A small multi-label image tagger, trained from scratch: 32-pixel images, soap at rate 0.0037.
Rows from block 2 of a small multi-label image tagger, named by matrix and row number. Rows with one number belong to one channel. Each number is 128 + 24 x the weight over its row's rms, rounded and kept within 0 to 255. All counts start at 0. Numbers have three digits each.
After each channel's rows are labels from the 100 images, of 14848, where the channel reaches its highest value: "lies over" is the class under the peak. Only what is clearly more common there than usual is listed. The data: seven-segment displays showing three digits. In brackets: how many of the 100.
# convs0: first 3x3 conv (model.blocks.2.convs.0.weight, 80x80x3x3, each kernel summed), inputs 0-79
# convs1: second 3x3 conv (model.blocks.2.convs.1.weight, 80x80x3x3, transposed, each kernel summed), outputs 0-79

convs0.51:137143128131139140138135149129131133141138138141146137131164138176138159074153137193145132156138167133135140139122139131132124129088105129160120130128149138177117131129135102125155135139118137206176162146138186136146152145117122120192109154
convs1.51:111145142139152110118118138126122108149118086120108115122173111144114133157166150171124120144141166154129103131148143121102116120073095102170154135132140107186111126117117109136123118123131071181126139148121109102134110106113108122206138104
lies over: lit segment (86)

convs0.30:129156111134131114127113080190119130110132145109103134109128147153101134142135122119088142112134083097105101126125129140151123107137129125101159104145095165117113136165151178093115115118096113124145103091090124119213111132151109134160118147
convs1.30:123169117106095095103096085143095107128152174104125099085087120168159119138166146119090180125161117132111124126145131123168132130141154141129088065116077107137154152112127119128120141121138135136134131117154125116159152109126146156117113127
lies over: screen (94)

convs0.8:090099125127142118174137169120148148141101109155124092135135095130129098116103103106154195126109130146155140100103128117131093111128117113105095144110134132124119116138193144113097132176152133122146111115154100117101140178107099097100100105
convs1.8:107124171104145145142118171080157078119129120123138107092156127136140112175132095148116124131094145127153140107152094100152109107154144101159201148089120113135132114155110127125119127172114100134085127107103152110135116141120094114154108121
lies over: lit segment (85)

convs0.17:091129109120168080109145111110130163121115162129112118099120122082153107127088107079117120125113119134111106151099134144142104132111100158144129115098098163122161135106142099129141148120152107150099133090149071137120116138140165063090134124
convs1.17:105104171144129116136123141093102133108111161148094154128124102113155150192144131128134106174134138145106130149134125140116132125181139126121124133123114082141119117148113121111128192123161159160064123129119197133137137137124141096155117147
lies over: lit segment (66)

convs0.19:121082074100132117111133104122128114105089113102108142138105116121165131104100123106100136127099117137104138141128118142129121215146149121102070111126094077107155097119126168128172107115102115126099145120126095110114109126100123149144125115
convs1.19:126150145167125107106093126098113080122193144140138174121112101130120138149136144130120160117096134103086137108147080101150149150106175101120127101116092104112138143107129169147132143133125142159124082128119161163109122078151135124133111111
lies over: screen (82)

convs0.33:117105075142122127105097087148131074143154109109120144121109113139085125111117154092109139073126151106110126105112116148109117174125133150110106132083119132107106128119114133144122105127084122126143113095094086139128117101134142132087070085
convs1.33:147141138152166101144124119125121144107139080119151106123113128098113119136115161127117119115134133110145134111126113126114113136119177087182165202127173108139149130134111110110142139166145090122147103126137160136087101122104053109133113106
lies over: screen (80)

convs0.26:118094114119106117141136140104153140113159139110132095147179149134125180102119107126135130104100141164119167138137152124063150127136134104097100119113135116079110088162127138119153093123116119098096170155093117121109161131110165147119102093
convs1.26:124125127140138191140165146110109074132104094113150107130130091111123141158148083139140093141098153140145161126162106120105107116161127124139161164112140109125111107131090154148111096071123127123096134137083142126101112142094112087142117104
lies over: lit segment (86)

convs0.34:113102111122143088110155105105135165117098120103109143102146151106092101123122128125115145119130146143089089139122157148162118114104129164143081106127134114086135132128165133106182121135102146116075180115141123088139167137110113126129128186
convs1.34:154123146137132086101100108085110089107139182157101132134130125160156117153163128131114169181116117150084107173162112136133130104148161121132105093120095118146120126141131115130143126146142177156079136110118158135129169122117146162143134112
lies over: lit segment (99)

convs0.7:108118117160121144116135228113115119106121120205136087127106125139122103125119120118152152127099152153110141092114134147070120145145133122129103156099171105122118121135111115133137128149122096150126132129117129149071114123107133147118101099
convs1.7:114143133159157165122139196113104145131141076121124123128121108105119106163128108128143089127144175175150146112155102096102121092152129114146173160125164104154129111134109138111130126136124093120087126108090131118092093138108088119147121104
lies over: lit segment (56)

convs0.77:091119099114126119130109098139103103108157131133132096111103145126117110118118116100120071101089094118114108121108124133082105076151129116111110128118133110076114099129106080100108102090084126121122116116086106118087109082124151112135134089
convs1.77:122129106134133146121126121176100184113130133090129152143129132083174098101103087100116122104123105125112123095117125153161113139118095136128113119151132150115138120176118117092132138104215105113157116105139090100152126131129148116098111155
lies over: screen (69); lit segment (30)

convs0.79:125124166094095139087108138119140140116080141146128130095130084142054152132150088161111113136123137156122133128106099132131143176111127134107139115105113110111128107144142169164154106095149160149140116139129153091091118117083137155150096132
convs1.79:121119154125135179175115138110124103098161118152112111137147094128101094166153134123141126129127159135164095126128117110117120095133109122146137132114094081135090091104104109101130111091053099127099107113093129113113124128086096115157132109
lies over: screen (72); lit segment (28)

convs0.0:125121102095125109082187133099134120094126096109096156095109082120094135116114112152128121145136138129101099143157185108130170112088128085104118136128091162135138125099130150095104128093140165120088127126143143113126147100125143132161102120
convs1.0:150138115084126149145155068118134113112101141113152100152109094118091199124125140132131105140127113110152131134124125088105113171103141093110107118085119153100117126080122149150120140083125140153153116105115135141106137069110089122130124120
lies over: screen (100)

convs0.3:135130137161118100149129091128137101118186109092100158135107152133078141134121106142100155114098130099102142105138139117127088151134141122073150096154087156096092133095151128114116117123097105147119131075139156154124138122182153126143124137
convs1.3:122117122102086152109119152122161093089124164111111115100110107146195086127137115124109165126102111106087116131131134105130117134121124152108168061121090109104117113132161100115087103134104127126083106100107106129135152138115127138130169129
lies over: screen (82)

convs0.65:095121091102125144113098097091124138128143114133146093140134147133107126141118110118090122100070136112113131115162096128109121122123153116081122105078099174100108113107131127113072105101133118126151098117123147154079085136159150142141090102
convs1.65:099150134103169132195124115140151093136122116112135121123160114121108106136134089115108128096099123099150114077148127125112113111168140106164154159119095102072094117127104078124115106139078100125125134112115124124135099154094127126122158160
lies over: screen (97)

convs0.74:148147088110109104090177126145127133143119107128127096115082105106135097139105160121124114142120124073130104125131177138106107095093140153142132140183138169140107127097130100098130112090083139164118154127150123092123131074111144117131119121
convs1.74:129134147138100122122184132119131212131111168141111107130121117128160137164117128149101105130135114097097120156141181114149163120129152139100119111104158135153147126119120135130123142115201123150112131117174162116119137075116140149145102120
lies over: screen (99)

convs0.15:124121127134105102084072084121101107123152110123131108084126121165130114116154140139110090103117108127111101126137109146102086117124113126110114118090124095097182117117096127134098134072100088134097098124123129126137082081110126104152112112
convs1.15:142126112139124102130055179152109171129117129182107163126121106128119137129134111117177104102165119155131122160120099164091151141111107155163110121161116094141148097168138132103147137084142117138153127104142111166126119135139159128150144129
lies over: lit segment (78)

convs0.40:190125110089140169137079119117129090165156121112146114161122133161107138111130094136124129105105102148127118143154099141109108074147130110146097146090151085122107103150131159085106102123102151126167142143125113102144119110103130142155104102
convs1.40:139139164120179117146138113124158095147094087123149107131188104136109128163155125152130104099108116126150121129159118128117100111137140129191165189112168125137083131133115094155131102124126131141150140154151145103156118134103103115162108133
lies over: lit segment (87)

convs0.31:104121137121129102145114097123089117102149076136100134104092114143066101172119131119093143109132117112084100095120112105145117109132147131064138076119084150121137131121134160100107132124103108147128103076102153133117106113138113125114148115
convs1.31:116126116096091119114118134130126153108130157151121125121137132153173106117137124103097187130111124145097132139123175125155105144132122148108137120120144158137233128146153118115087149153084121121088104109145120135170158162132138117115136128
lies over: lit segment (83)

convs0.45:128087125100119059115096123143102107123129109117131106074097109122087105128109146126129108133164115109126077088119100153128116128097108137114104131121128142132123131107084125133105115100076124120140129108174119132125071103130147100155082136
convs1.45:172139113139095090105107115113089141105133143115113092089096134104133121134125128106119110133195127139146118131146111151145137132130136144152095168149147128140129127140111146118135148103215129137144110130191141152137136125169181143113136151
lies over: screen (99)

convs0.68:092123059135124130138137144140106129126177106134117117132096129130096100129115112128129146077109117101117118143194151105109115110111191102107091121137111125123117132122132115100104126119111107097154125099119155152136119119128143115211116111
convs1.68:122121091108132146148117138139168135134103090113140122138173157150097108075123156102114126062110147135122122125143141124097089114107126143129123115125123133091114111107124098117087110152041119130106115112120074116149098152107116120129139116
lies over: screen (98)

convs0.46:134145132105081089119128102106128128119077182099102138070125129115089156135132104123092133133121125103111133114123134121108134132076131096093155089110117153109113130064163141149131151089137135154099141118099107165124123131146100112122134110
convs1.46:127133148111110131136168102084117126080096131111144092130112091127117140147135108121144123158124128128148116121123124090137082186136130101113126131103090136106144121099109114122096179118099097126100098103097155183107109185157100120132116124
lies over: screen (100)

convs0.59:130088132070107113147118066132194143137114128082136106129141120123140139148110151116083131135149155132115126100108126106119149118136121168079101091097107143129138125129128142149104104125154122141086119128139094128135167177175119148119134149
convs1.59:118095151117088113120116131111154130132102135146124109105140094150163147137139113136105136152114161128094158141154146111132112167158133152114192121114145122162182126170133155118102135137085129158078108123169168138163118170108106141125118146
lies over: lit segment (49)

convs0.56:110163101127110116096100099181100065143128087113117139122086129124101111111133156118120091103159124085128118098108130114097130084104127158098117119165128138129131145095101125106106116105114113140141111128098115100113092093120120127128087081
convs1.56:144128163144104116123149078136152164136107104098171088136132110081119123150103124133114106141116150088132187089147120131113149162118148151135158153103183122159141136121108135145105141141179089136144127149181146109128121107137135114103126118
lies over: screen (100)

convs0.36:115135119086117106120118111112120103099094147121102110110099136120139115091104109103112094150095103107111099119112117115103109091134104129113111110104115103125104091097095106102117066081098134107119112100086122101113090077140162097116127127
convs1.36:151133099125122132122120123160096169122165129095120119134110121080186102104113091118124121120123091124120117103132121157172134122122107148154101119152146135093119113173107111105146122104222139122137120118142107128141126135119166129089111167
lies over: screen (99)

convs0.4:111126107115124109112088102144110129112130121104122092117134152115135081112109134139130066116125138142115108101122116141111114122144127123098097114139126106099160143143094080101085103087090096098119125105136132101099084101100111115114152057
convs1.4:103173145158111136088120148166106197115130125094136140098110121081151107111086129107123109116117115101110130107115145141123127124096135097131142114153117139135119110157136150112124182105209114127155114144143104106142134136135170105127098120
lies over: screen (74)

convs0.32:101104096110117123123108130102129067104131097153107145107099087133133118122122100136108101112128102115096097140159101143153139156134145116133124130075097148131186146091128161135136173091134120121134112105092116141089116094162160124169125122
convs1.32:134123136160137120104080155125117158105172146200120151120087109131125124133125114105149127136148132118164103134134080130119135141111147077141124115159099088169157137158124137095104177092117107139119091095141131142132093113150157114127124111
lies over: screen (94)

convs0.24:109128139151138134161124083138105110143119102117113130176109144105128091148074186122136096161153140098115100120136111147130137124141152145122133154064143133120151130113130145120093107140116119150130086102194161145082112144125126149145096129
convs1.24:133127150107191082162113107106113127111128096110143133109117135126076120164113112133119112123116133096160120115149113126111112088131150114200161188130148113120111123105092085112124134184139125119132145117140165098121104131109105133115143143
lies over: screen (79)

convs0.76:153108103126090118131082157124131133101113135179141117112186106141109151123170103151143145112117165154137138103154091110117124147098136112101079127102129076130117146143101121156132117123110154147109146153112115111116137170069114134095099115
convs1.76:123119141121130144137115136099136127128114079111162123102147109124094111139145083124169126124151179192188159104140102101083126127128122111139135142112097108166119117145097131118123101101088097125111111111095135139127108170107105117148123084
lies over: screen (97)

convs0.54:115125097083135102080131125130134082105108132106105123117085123113122113114101118099122083088112096081111097130116104174129112139102116130123124114137118132121154121115097154119123115068096116096117111094158101102099122075108160108129105128
convs1.54:129116094152161120101099162110140108143182144162102130183107105123138123107105125110163130144147100146088104150132111151144140142099129125121120117168143113127099121170098130107148143096217161153142121127117113143120131116121152128121135168
lies over: lit segment (67)

convs0.75:121139070125136142118114126175121083120150140123128122119114132100105116050130114106101097113143108082104113117121114144131100112101085139119145134147142135111137105111110087077134093108096126111154115114110082116121101077109129149111140148
convs1.75:121192147128108114104100107173112142128139137097105111155111139076151120137134123112113129148125127143110140073161112157139180147137139138130106130125134115118100143160117115121150121111205099120157152158176140101127119129119158131148155165
lies over: screen (97)

convs0.35:162118107110131124101124100113125132124142149086109130103104153134090135093117112124100119139102096103095121155089122150101140144111104126127125094118110094083087098159131122110159084100086166122108177136122111115144164108115185147108111128
convs1.35:166117111128116134125124107146133114132114140127133128140131121139172168135143100156168152146120082149102131187125108154143103176144130122112111114141133134118117130140142113154143102109157208143146137100107130147093208110136131167116144130
lies over: lit segment (91)

convs0.58:145107141147120164121180148106145153101092112118096133156136167129165120132114134129096149124131116087102131132127172118136169131127134145102120107193129155131137170160174123134143145180113096144129145111119134113145128123154120118153195138
convs1.58:140136141116099120094128177106166112112122191142113122133125118144191122155139139142101131132100123102077133140155121107123169115124147129076171094148105120163162122161125153133088144146139133134085127107147153112135131114118165142140129090
lies over: screen (100)

convs0.50:095157113111125124112126137164123150110114167087144101113148155149134128074125097146121119135103113152133115114098147185159119157087110158133135140130115140125170147132114152096126118101166099142097143116112110104190123112096091148124154166
convs1.50:091199154127094098123110133134084129149146185118105108105134091128142135160153145136115122120177130119142119116154104116124154103156160094129119126132109107171118127148120122116123139114163059136149116118157156107136097131132159142155100120
lies over: screen (100)

convs0.62:102134111098125098152102107142116110112074124084098169105102135115146121121106111115081102129157092096102154099135118101108143154111156119082112091096098133107114143105144172138132153157126106116136139088140144139135124119172154100148126095
convs1.62:102158138151112140083120118103118127086150144095129111114100102119141084115128132119115123132119107085112107124104116083135120185098149096116145106120098110089154131074133148162133184112142130124122102090114119149115113095184122143113126111
lies over: screen (100)

convs0.12:143137117133153111095089099127135146101081136126108143105139145132118103099124119142087104108099098126097125126151097145123074188095113114131124099102095082117151147142117145133121123113084108103125115094080125123098112143124173086133112106
convs1.12:152149127142143118150091158159090160142115167142077179127092125118163137136158101135106100134126111103112122145125122182135129129129136131131121121120090088102117093153108122132166133104179167135126154107129150176133126096138173140143133157
lies over: lit segment (72)

convs0.9:118101108115118094098104081126104119133070117064126091124103098123140108151102123110110122127135101090116095093123120153145101104125122115110079113133131140112127116093104127098097143110092139131118110089143120097155116121138064107132103126
convs1.9:123165131141086102085083101115115125084153186097138083077079143141113104119120142126103139146158120078100116128125113110161108140111156107127115117091110097135148139108153155131118178136140123149148107119156123141139137107137142150136110135
lies over: screen (100)

convs0.73:121077106087097101118099115101123100103074149115098094102101090106122097109094101117109091104123092112097104122120083170108087098132125103107092116127128111096105131137132115107116136098092120114122140121111115091134105107128125105124123115
convs1.73:113142116143134135114127140144109165113114154103130133134124129094164100099114086111123123103112093117114116105129108134173130136111104094124111122173110138122107121145128126118142164115222123115176135108124070128143131155152164122110086168
lies over: surround (95)

convs0.55:134111157084143141117108094132129114120116127115148124139131135125098118127122088135111106123097135146106154128092110093089106131102089099109116112092091113125111112160133105111112084090111099189091150124136133108115157130063170149096110109
convs1.55:107125102111147133152108136157155151166156126145163210137111119150110153119137092112154162115127103110167141123101125164110136155129119143102092131159115147107104118149128155115137097134115107126185167151139118114153149123158166116117109168
lies over: surround (100)

convs0.66:124161150121123143148119116145157168099151159134102091142145151152121075112119125127104065132111133157095082127090126136107145096123087157108134104122115113121170152155133096122094119103151094126117096090114130121094132162116126109117158096
convs1.66:115136160109095114116101160154117148099064141106076133104114121104183123159135091119097116145102128124110123127149110119147117135160112127126184117114106101114144101172116138102122166097144120133085124085124162121126118148114157114133152163
lies over: screen (98)

convs0.71:136141136118150140119113109126121154120119121133105127149141186121120086130109121112108114134125148171086075151123124132146127120139109149137146088158089129126194130154148118123163120140131085113121150085118115104115139150147121116144214163
convs1.71:117127158104087110115113136134136118093093183138082134093132107123196115149149115140080122135092119120102120141168115129135121124146125143103166088114092107147154096169122134113119137113133127122071115087127150113145123126094164124144127120
lies over: screen (100)

convs0.64:142119134077115148130124108104185120146126133120108078139123089106124117140128156133103134139130098153088129128084163137121182113099111177125103089121118154101121141109110103142119094131142120103067134136153101105115178150142129141104105133
convs1.64:176078154122114113123126121135176151158094123133131107126132106143145156152136111158124114171124170133112172156144143123129112135140153159141179123121168129184148115151130140132097115119138158167082120134156193125131146149110129143116128145
lies over: screen (87)

convs0.43:141140099103124106134101114112114117126115118112136110128105116122091099128153071153112135093099151092125113117163097124097100106101138139111079114095102119102097114109144103115144083107084140170108127119090159115132088090124095117151093140
convs1.43:117138101125168154157108090146131126114120136125147116158198128141138145099149087113119142096079137136136108124110132155117083142132117121143122099150122148119107097135133117125101086136082138152147137106125090155171119196122146132137129175
lies over: lit segment (89)

convs0.2:136142137126156133132114144140143143130113143129120124129151127131136133091145117179139142180125135124127141122138122118145129139083093138143145132118120118156142107131128085125137124150157161000130095136143179118122126139126114178135145139
convs1.2:146160174115148099117118143136125075143143132126123120111155105114128144148187125188126119140134186136131123105187099105096135133083083106148149122116135112137106131112132096118125115133106118082114099120125121126129110117114111168186118126
lies over: screen (98)

convs0.22:107138123132107122110137115129138133107122141119100117161136186117088073121136102161113121148124143145068088116133131128125115135111140147127136093161110101128118118152119117112187082099129080104087127070128155113107085125141131157126142146
convs1.22:146155124129096124128123124130115096096115200151076127105136108130185136154182116107109114152111102125095106167173127137123124133156128160115137081134085109127125128145132111122123120114149156132095140086136148112159153120128166146143166137
lies over: screen (100)

convs0.49:133120107127088123106113128112111087104131097125131129134079136151084121168137087116113098095116103118108103125136112101120129144161159126065113095133125074081112122133143149114115119121077097140121121095095114099111107078135110127145116113
convs1.49:136127099133121168133126155163114147100178145088137137145130128132144069095106122085118189104124106123100110106086137117139131108091103105129089093182117135089115144118134114109090113131133113118148128103135080120157135125136152109105135139
lies over: lit segment (87)

convs0.25:153142113106125150138090129149137155103146188137111136149157130121165073094120128133103084130152138146098084104139088152104119131105091131136187103126106102126142141149087085124144109107102111118116116095109116114125105162131126106114159126
convs1.25:126152155119105106111112144137103144096083114094082142082118124105185115145147080147109100134121117131128124119155109126153111137160127135128162136118078077124107108164112129096142133076173124122093117094121147123116105127111166125122133154
lies over: screen (100)

convs0.5:117116122111113145123118107121123141101103142128101108124139181106085081093111085114118097122105098143087076143141121144112104123105136122111129083139096139102128100102148084088138078110100081121114130100133114162097119123151129127139147098
convs1.5:130128123107098136135110165133161090097126168104080142155133114119197086107141104124114122125115083100088124123144129136112126109146135139092138097141092088109088102145126119117101092126160139125126116121147141088139159119109159119130178151
lies over: screen (100)

convs0.29:137122087128132127154107127128141075116111111141144113123079107157114108090087132101112130112109107100140119135085114140128141137128103159146072161100128120118156107083102135091119114141105132126130124136140090105090099104119108088069088109
convs1.29:124128154133164132134124144111111104125129095118132125119126117110119111174124126159140094134118146140143157116154092132120123101131156103190188198117178109155129125140074129141159125139180101139127140140144161100094122147118086125140118141
lies over: lit segment (56)